A small segmentation model, trained from scratch: decoder widths [32, 64, 128, 128].
Rows from block 5 of the encoder of a small segmentation model, named by matrix and row number. Rows with one number within an expert belong to one neuron, the router's apart. Each number is 500 + 40 x the weight over its row's rms, rounded and kept within 0 to 999. All counts start at 0. Numbers have three digits each.
Before each expert's rows are labels from the 100 images, of 14848, where the router gives the expert most weight on average: "responds to" is what is common among them. Only what is clearly more common there than usual is listed. The data: close-ups of made-up surfaces with and without defects. In brackets: how many of the 100, against the usual share in percent.
# router: router (encoder.blocks.5.mlp.router.weight, 8x128), inputs 0-127
# up: expert up (encoder.blocks.5.mlp.up, 8x64x128), inputs 0-127
# down: expert down (encoder.blocks.5.mlp.down, 8x128x64, transposed), outputs 0-127

# expert 7
responds to: woven cloth (30 vs 11)
router.7:455497497471496484526512512533466502501476460529500458474470507417542561557559474496488488500426443446533538472481536457444521502439417477450439491485488567483513559498511511502549527442441550510579466457520533481530516515499515606540497405489518563559410521514494546479452491505485502480514488465497484524472522524505510504432450564474513525454500528487529528511517463530579385549585
up.0:510508546565451526503379566506482490436532516500514469535458512431518495476550426555507470512509545463516509539521522511520505544494500450531453416475492529452474505544524468506467531441454467533491538568542520552462429557458467458554494538487533416493512543524536383525560534526547525446502486515466457530555555487467560526460498472450498449454484561468510558484454503470479479490445
down.0:593478516473463484544477474522520414555499480480527521530414531530514483471527533475457511565405540428491528521588483451485474467526578446487442533544454496514451528533564557509520546501531549563510483500502475447506488496568473493555484483441481488483457455467481502489565439505572463469504536559522474483389502524514489564504500479479498491477453459549527513583516439445489525477478
up.1:410469530538519569491532458537441515469492552491506537456515540555577439497450546429556512491527424384525514537513522450518489489478547530542504492502561412489481488477485534497496429528489580528521553490454564552500500511479462554437440495485507547478457550446457554473468521500511481479475487444505556480502525478539492472431485514463566523534511479516532523531444441451468525564448
down.1:563525538516501496555464457498516564414482460476522490438501526466502499550608427483504447491520494503422520575451488506498551458563487474509572426467521481477510520465431498518492566436550477509507481538475543564489478526556516502437504495549470468494431557518538561470514528494537511593535525405517530513559516498472543495505483445507542484495421495470443514512498530547526511419472

# expert 1
responds to: wire mesh (38 vs 11.2)
router.1:525484487521467508493499486548513444476541531455469416490469524567478534486534496506505507521525473590482589493499477406524514486515472469424497472556505536491513482497535448632531506504512488493420533524479485556485494500503494422498471490471500455449592573507480476546429529552501482531486487508484472463502541515480504564497545505534514430523631486498505473603477576514469551486519
up.0:468470457478474561464583495497456509533554494491561568434490472489431490508440541413487495442535523497565506540444460493494500477474505602526517549545520402535483501489513471503434495517541515519518527464419533496526463432589502528526510504520496577458513442433528503479468489466463453525480511448468501448474496518547448503516552548457508453583538508500449468513437470443535497544546
down.0:503497467471490502468492552539385492543487496538486532461520361480521506494506494427480506499482489461565517501496525536537519551580536480530504523537509477429464500455515488469446480428527462476498585518488485478527520505534517491534512509459504539505497522478513473488522493476484543418515516492518478463424537512504419509512475563665491498482525534472491472495484509647483532456481
up.1:548480482531533496469490472486561559460452462469501438508536520513497487504527490453583487472524398618491546378523532525475472503582545445454556542495563545522487514488525491453509454511513477465502500533524499453476579509484489517499493510434467514554470496434449504480476475535486517594560459482460550526515515465489504549522453483514472567465521445463487525514481452591494491414483
down.1:503513488454475464463442579556414488524481508510486517496511511461548516591507543559470510551530457519329493489461519441480529513391459504532443486460542469527501428505479463518515470534525542488511605485560501523480498545510498466497462528478503512482511466493522528536547470465520445524513521529513505520506480473516522480480571357524518533506518555514500479487469530569490516447518

# expert 5
responds to: wire mesh (37 vs 11.2); woven cloth (30 vs 11)
router.5:475578504534533431454549507469496484512516543456483497515547513655465507510502524473481507527544508566486513508463461540577545509516556558511601517485508376517495498512549395444452446577502530519454500499514500472481480526548498496465507560522498441472447523478467526468518521500520465438512521545502493521518534510522487509496601472544527491554471504499470476528490447487451575451529
up.0:527544494451495402589502534506533495512511471491527453482521473509541453446499501452499481499435432490426468474546492569541500516466522518420535522537531587523498518557570577447470491511507490521454491501563479513461509512531493482497488528472523453526357501517431604492462507464479485540566529475421528486459438503457525529491506463481503499459483452538518424522539520551526466462514
down.0:441490472464507510514493497457503493486459493447541533469515443514475480491478495399471496409483594528544499531518503458571529454678489474495554533547491490469491518456490517480518616525498499466548436473484473495478533541462526547479581461493506500522501391535521544521516482490557462505498509572536506465523493474488556460507506569460495444523488500420530528481468463519524490502518
up.1:527471467515486533541498564485500527506397442514531478476466499532440469496562502450500522463480454478482505477496517528565554561486464527496491562476592493488529478554507585446472482505522517521457578480496515449489429519524467511468561523461515465480451422504505508426510529444479464510523508506451512539468457480552500506499528470474498404531433478514585383511444508516518477510616
down.1:511505525483452513472485495512446494479515487515528487482513425476534493500538447388478483453537564479548510489534515539548495488757514514439528519522483465482497525483488497457472563561487475503540432507487436462505496509483488541568563486445515479508490462519490488546530514492532480482496517506575493510491494520468555516488487600464488463492462488476498503504491478514512481550437

# expert 0
responds to: woven cloth (49 vs 11)
router.0:477504525466517553497490490397504498515468485533482523493490490464524437489431459519497487453538461523504478504544531555458480479445479473505538536482511578506505468442488475436468498481521531454525476481521517535537522499531530497514505494520494475567538344543541523482548431455497508685428515513526516461508490501395482458517486510497478498458515474507526544576504497516514421475451
up.0:583468461474545499467565457512507562522483481458459509525566467509478494528487521456447531496433402530541456492489490405486481394539463526501517522482549540489583488457495538436488515527512568525490448470441529497496577497520518490464488502542480544522480455516546536456441460481488474456560541523539519441520496437537444513502537525486440523542451439499518511557502475570408473521555
down.0:544501464491503442563486538504533526556525492497510497418519466454501558478486519587463512516452484483336463473552520497561472513679467518505506538487470531537499521499524536519486541491499513479505403468493429495511498370497468513523531509483509496481496463508515496508492499481503489508510534582554485547470517525495579531508520612501461523483522512523497501475482502493511474477501
up.1:459557493436497489476544503531525431492486486531534487489503474576493521468445434468463490515508501541572501427459497553520490600553452485506431499421454552455508519509479561440475487467420462504435561543498467528533444481400526509525535583469472538458523452550522410546540481440487447510492502488519429531546516537517494547511569519482486439508502496501486475500432528545509509471515
down.1:493503487493521495523422507450555491607524462540505468473515477485499486497476462592562529498489489498288545526503463558540522460548437528489527523521525520545479500492468519462481495410509479438542367500483493474497509419498500577506516435520484458492492527479472488459469495484501524499507459549560495490493502521495547504534497547512456467461508512453458483490507480510546489458533